A small model that answers yes/no questions on an image's attributes, trained from scratch: encoder activation silu.
Rows from block 3 of the image encoder of a small model that answers yes/no questions on an image's attributes, named by matrix and row number. Rows with one number within an expert belong to one neuron, the router's apart. Each number is 128 + 32 x the weight over its row's rms, rounded and kept within 0 to 255. All counts start at 0. Numbers have three digits each.
Before each expert's rows are labels from the 100 images, of 14976, where the router gives the expert most weight on average: "responds to" is what is common among them; "patch colour" is the nearest of a few named colours to the mean colour under the peak. Only what is clearly more common there than usual is listed. The data: dead-leaves pictures: piles of overlapping shapes.
# router: slot weights (encoder.blocks.3.mlp.router.weight, 16x64, trained with AdamW), inputs 0-63
# up: expert up (encoder.blocks.3.mlp.up, 8x16x64), inputs 0-63
# down: expert down (encoder.blocks.3.mlp.down, 8x64x16, transposed), outputs 0-63

# expert 3
responds to: warm; mixed sizes
patch colour: orange
router.6:150168109120169167133160186121112065155105159122107170159116132112110112147174059152165164127136123183149078104102129144134110090127137107208111140093086159109118175145156098084191117113158172
router.7:116160118102173147145151171129112060201094127105110166147107139099116120149157046173158161133134119159141080102088118153126126096110151110197107160106090146103141168129124089082202118102130165
up.9:120155160108125154122138201104112151131174173082130217122146149141116126138101116093104102119156166142117092087140124090158112144187156094145067111111125163164118135160084165037093152157135107
down.9:141156090115169081144058128176125115095162111154064044113138100112187101127140152170138126138132089113102180135161170166114131162092065161136144137155124137091101131115147122196155136147092103
up.10:035139191132123132143081163163113082143133082080121142110152178139070145164153103102120081098112165148097153100077173091122144118103081164154107136132127097107096102096174108083147148161149137
down.10:177110090128101100096101121106153173106129132167158075099127113172148133042097164155111221150102094112183109168151117121097121134150147114110165083075163140162171108127088132130090131117135090
up.11:149115142154138111067122139110170128166127146169196159139061155067126136116170067109180126137153126109147095163136135066118111151142124082149121136091071162080177151138140156073170096139113095
down.11:143162127138121125138139160138103117097147124123081151105151098156171133186122155182093127179119138122118127063115078119101123108169139187157080126141096117138073061130138123175024114126146181
up.12:105136140145168147140069098139105114142079137128194077097126125170112070157133167125120090079046131146097123116087125118152185161114143097095162125204100134100111110137106094123118172161086084
down.12:165113154105070148105178119068154167110160079108160179130139201119102170071111136142126159142145116138122154182185170128087070138123140130114101132106083082162204096123136147113124146112125126
up.13:139124105139065141159173155162105148119123159153102160092108099198082093163112171098106054127134104118129114117124181158170164139165092129111171169066125138131139138087169161154052126109112108
down.13:094142103124179160117084122113139082120094055125149084176198173071123136088154124115180167156137109123110134138120098147122061116117114075121120134148079143097158139183121111095171114189114154
up.14:124141122108174130225161167128114144144167127208134145112111130089134117153149168115157096123108139111059129113114130119173121124136129148108143076062081127133151205119122085065123152121160079
down.14:144126137157118079097122137114117099081138122076089110152149183175120113103109088137120158157169101126135113144097129174088215146096118121154154164169151183136149067173157133200141121190136161
up.15:126130096113117169158159104123059116123091104131135102122146073173160090173080114123117119126138115140168099154164082155124081146077121147131150063145152117175069119127174120177089176111165200
down.15:170117127101099132126156140119166095091106168161161156145138167085107155088156076090153138116092171147069204137064168142139158065153109102136106193151117114117185156153095128124122165130091112

# expert 2
responds to: dark; mixed sizes
patch colour: black
router.4:118176118104107120123118117128076157091200179090043129117122183214150087103086150169166144077108130125134120128149157147123115112114143103142092109105190164149151123082138120126126150125105187
router.5:113159162084114086113097116126100150090154203146068117111134143193156112097079175115129162074112147141147110135149187071142172132153181154130134096098160191098147094104121138114086140141109167
up.9:125136177129121152221112097098106149129125169095126070133096033158150094173140141116129146154159164156110151084119120106091088175149175124120188115181160147146110120117104144161083134132164120
down.9:129057100134083130104154186122117106102138075144166108154165206108084147063110164166152086068102127147167133110119114135120143110143105156135098190114116078115160151190125126084161106138116123
up.10:143094168162077176107115105146135105142127119140118048107130118165118094130170201129151126149142108167159143125087091135099108147098087174126089133193168090144117047121136134180172164149160141
down.10:119115107121156124117104098125174131200128150143094191165131138096120179113147061167101178106101138077088111160188150152137159088088186098118145155100156131073123189147139110118076134107118154
up.11:148109183154118141055149128152144122119148139180128160095139072107141090086161101182100126054141133085094112163151127096105159153106138127140158137094186163135159168117097080139151147169147052
down.11:098148079139141105226136163135095148142111105097113103152126165142116146107080130097175125154111147174167078139135168104194081097151164116128107117152119167139091061180133145128083099083093144
up.12:128168107114111128121138166079138094129155092158158179138158151166087085138154102113138122156161099169114214113147160109165148114142150153106107120095064180127137129149156128062201068170105120
down.12:146119099145164137127108110191128147127079105077129091149146098090138156136135128172113143177075120073159045159115109126081134164090131077140097144161144139115104135143113099210056164134155137
up.13:108156112109080161138127103207150131111109149164111119056055156102146157121116141098138116108145085097097179150128167139153117080114171073140143103194141109134124054099091119192124146117135120
down.13:107121130126173080163115143069131117155169128122135087200181089122116096122150086144097138137109158129118078077127054085116141192079114166128103115070110113088121164156145099066119140101110127
up.14:149097111131196091182129107084075132154117128191148152114126167103155138123105080144164100111144075122165088168183112090120114116143111164157181119084070147143138178124148102141160074074101136
down.14:093154124105065092067149171120155111052129158070105075166130123132125073137135150121110145155107157151101159122110160158139101142119120105134094159173146089141128090192096140195099182169154136
up.15:132126129105188120170147181185082131134137108095069088122078178159153153163139166157108109125148065122136071102148132097153154097082133103118123134059078099127114147123082146148149115157072166
down.15:146160127137106105086104085075175124060133166106166158147168095126094093125108087087137141149141187168088149142101143163113126136168114124152138132182165156193159110064166151081118122130181157

# expert 6
responds to: vivid
patch colour: green
router.12:124055124126112120177102129100199138109095083124159146110122112095135077178116121150044127118144096145110145141086138076116155193093115177111153134172144107136145115136072104111183119143066117
router.13:056112138123110111200141155098160166132120083092122102116109123143117087142101143129108167118120172161067160070087131144121129147111116184079175098158157151167126161091058142082182151142117119
up.9:124116170129118065158132194139156178171157135115139143101145139079108129158155133103142125184130133101154102113152135116131163067162118115148151163075173199174159141166080154084181189143114117
down.9:105111093095106191086156090175102057045102140133093080128080108179182151084109163133118090109124080147123157139120130116108137145079153157135136104153096116142122123107096107142107080102179094
up.10:170084103149135111057102138103104135135118121149119102173207149117142134079129092156144122159127106154155159111153143098155100166120147167098119179175086115101165152179129180077167121168053105
down.10:131115163124135130111126133137160157200183127151049151129070133120122102105148122106101052153132169117066096102169140095112113194161080098134124129054131124122108116112147137123062141142155084
up.11:110075144149203101131183183088124156098140110196131096124115132088080159130142098158140072141165175134157073102178137094105124100127166082160104146183138114131165127162100100098135124141092097
down.11:142161179117091160134093087160134138158137177114126086173139119194207108133114151091161125151148091109129204115138153101138107174121087168109104195061089110121131143109148148085155160126143134
up.12:133096111143093138173104100161145144094071138101136055110171132095126119137099178168123166168128140194083142159147108139131098192101074146108156143176185128095110093144131124189112167105161160
down.12:065185160187158049122093123147189116144155116153185188168108100100138139163107129115153120181139143118132064103137095106133165156138165173107140114115117123133077118179136142084151099106106139
up.13:170118152099107097076124137179136137158117193141131150161215093133055165110139142127113169130132148186071141117101140158163085134136063179131124154157178122134111116158133140120106193135154119
down.13:094159144099154175126124141124082133137109110153087083126102145164111173108085156162177177120079130136146139122166127140177191157126181161140117085097062106193108150098110078179087150100144116
up.14:122106106096209120089127103094104100141079070107128146144136149181185105149081077154162119125111124102166123115154112156139145140084107140064145107185161113106117196163098125091156075132096101
down.14:172082155126076116128118196148158146096174173104134072081091101123076132141128134120133107097152160186129071114112095100154086162135102110127160121090102074177168100096101174152136175135162115
up.15:173124122146174154113128109121085085070082114113087094061118111153191097117122134171110124101131040160133098122185093104105097109104143116122112122121108100138086133148102100149121066121137209
down.15:135154106111032121112129112151202146149169124091124128111198073092117168113127131094132118153128193138075138120073177108165144135125139146150163144137164160138121090088102184157155137122131079

# expert 5
responds to: shaded; pastel; small pieces
patch colour: grey
router.10:155125108128157141132098068118124125133123140154080166087102160096174150105117100149155079181181098087155130164162081109080098192140112074160130162133139076127118084156117076180117118107080165
router.11:113074143131097136133127121116128150131211151115078122095091156139131129109142176111184079182119178124093127075132065144092127154161099096124151144140158063164066108120129168168110138189126110
up.9:193056142117085149095124138116127104133140123148223117208122152108151153121143148114203102109163155130096129117116122125088158155111112114161122204146132085118115103134151077132103104156081093
down.9:082134092146199089145119082103149140169193122184130101156087134184138105104169162102113140187182163142158129156136143095122087193106142161159156131079067100135148095129114144133102156114137140
up.10:162084122183161213084148139167043136111185075153115191146121138166147122136142141126175123087118124129129098158140109189140141129103099125155143106142104077137093127145148117173146138074145169
down.10:171149112188148126140178143137123097180130195143167110133127142141129154109145133085105057104081189133122072105110108143131188093112170083186097094139092130151145159139144170184092156148131145
up.11:078159183123126110206114108098104091099158157081120110097115154189133135142134175074097123141173162154111121143120166154126152137158148175127161106103137156162114113126099096148057179110183185
down.11:163097122067135132074083116106140129121167146135182118132131135041132152095085116166084129172113125196122137177133127087128131134129194145125124123139126113142168166105108172126213101137065138
up.12:131159134155171093079163143171138077142077130132086110113091094047084122148147110155124115126146145139108177108145172151141118127140129130124126145095099210110126119116117145045186051103140127
down.12:098072127123048187134102186134155089110127177122122089178134120120128144121077132114103128164142106135168131156121051072146112138126136138147121190135097107109113107147140109166051131120160062
up.13:095135150184097122150109120155090136081151128065066112159149139220116069151102149089117107090076075167143116114106122141058116146106116122176106155148149137134116067138098140181123142121126125
down.13:165147083152173186137114139087115121172118120145129151060127152066127149108155106119121080081180113125126086136133106137094143160106149092154129101096141070090183123136073125067138111139054164
up.14:157077129133110156076139084167128136135165107151116064141154118104153068101108133154120155136171106155117145189108142138111159196122091119101138153198189087096130099060143102135151102134117068
down.14:120139165182182060150135095122119160132164171076114157090096086132163167098152151100154111139158182069071080146128103139154137137148144121160183127070088108141153085152088100121098108123096140
up.15:062138144099156155102127145147112117118060087120163141078072145148135155154101152147129092060128140100139121173120121139205126077032124111165126143134141154143118137126138080119165055133113131
down.15:168145120137096144110142136156169094142107198135154113149167139063097111100141061128114103056085124087158107098093116128136178112136145105163138162131172110139173074086104097128071153115186095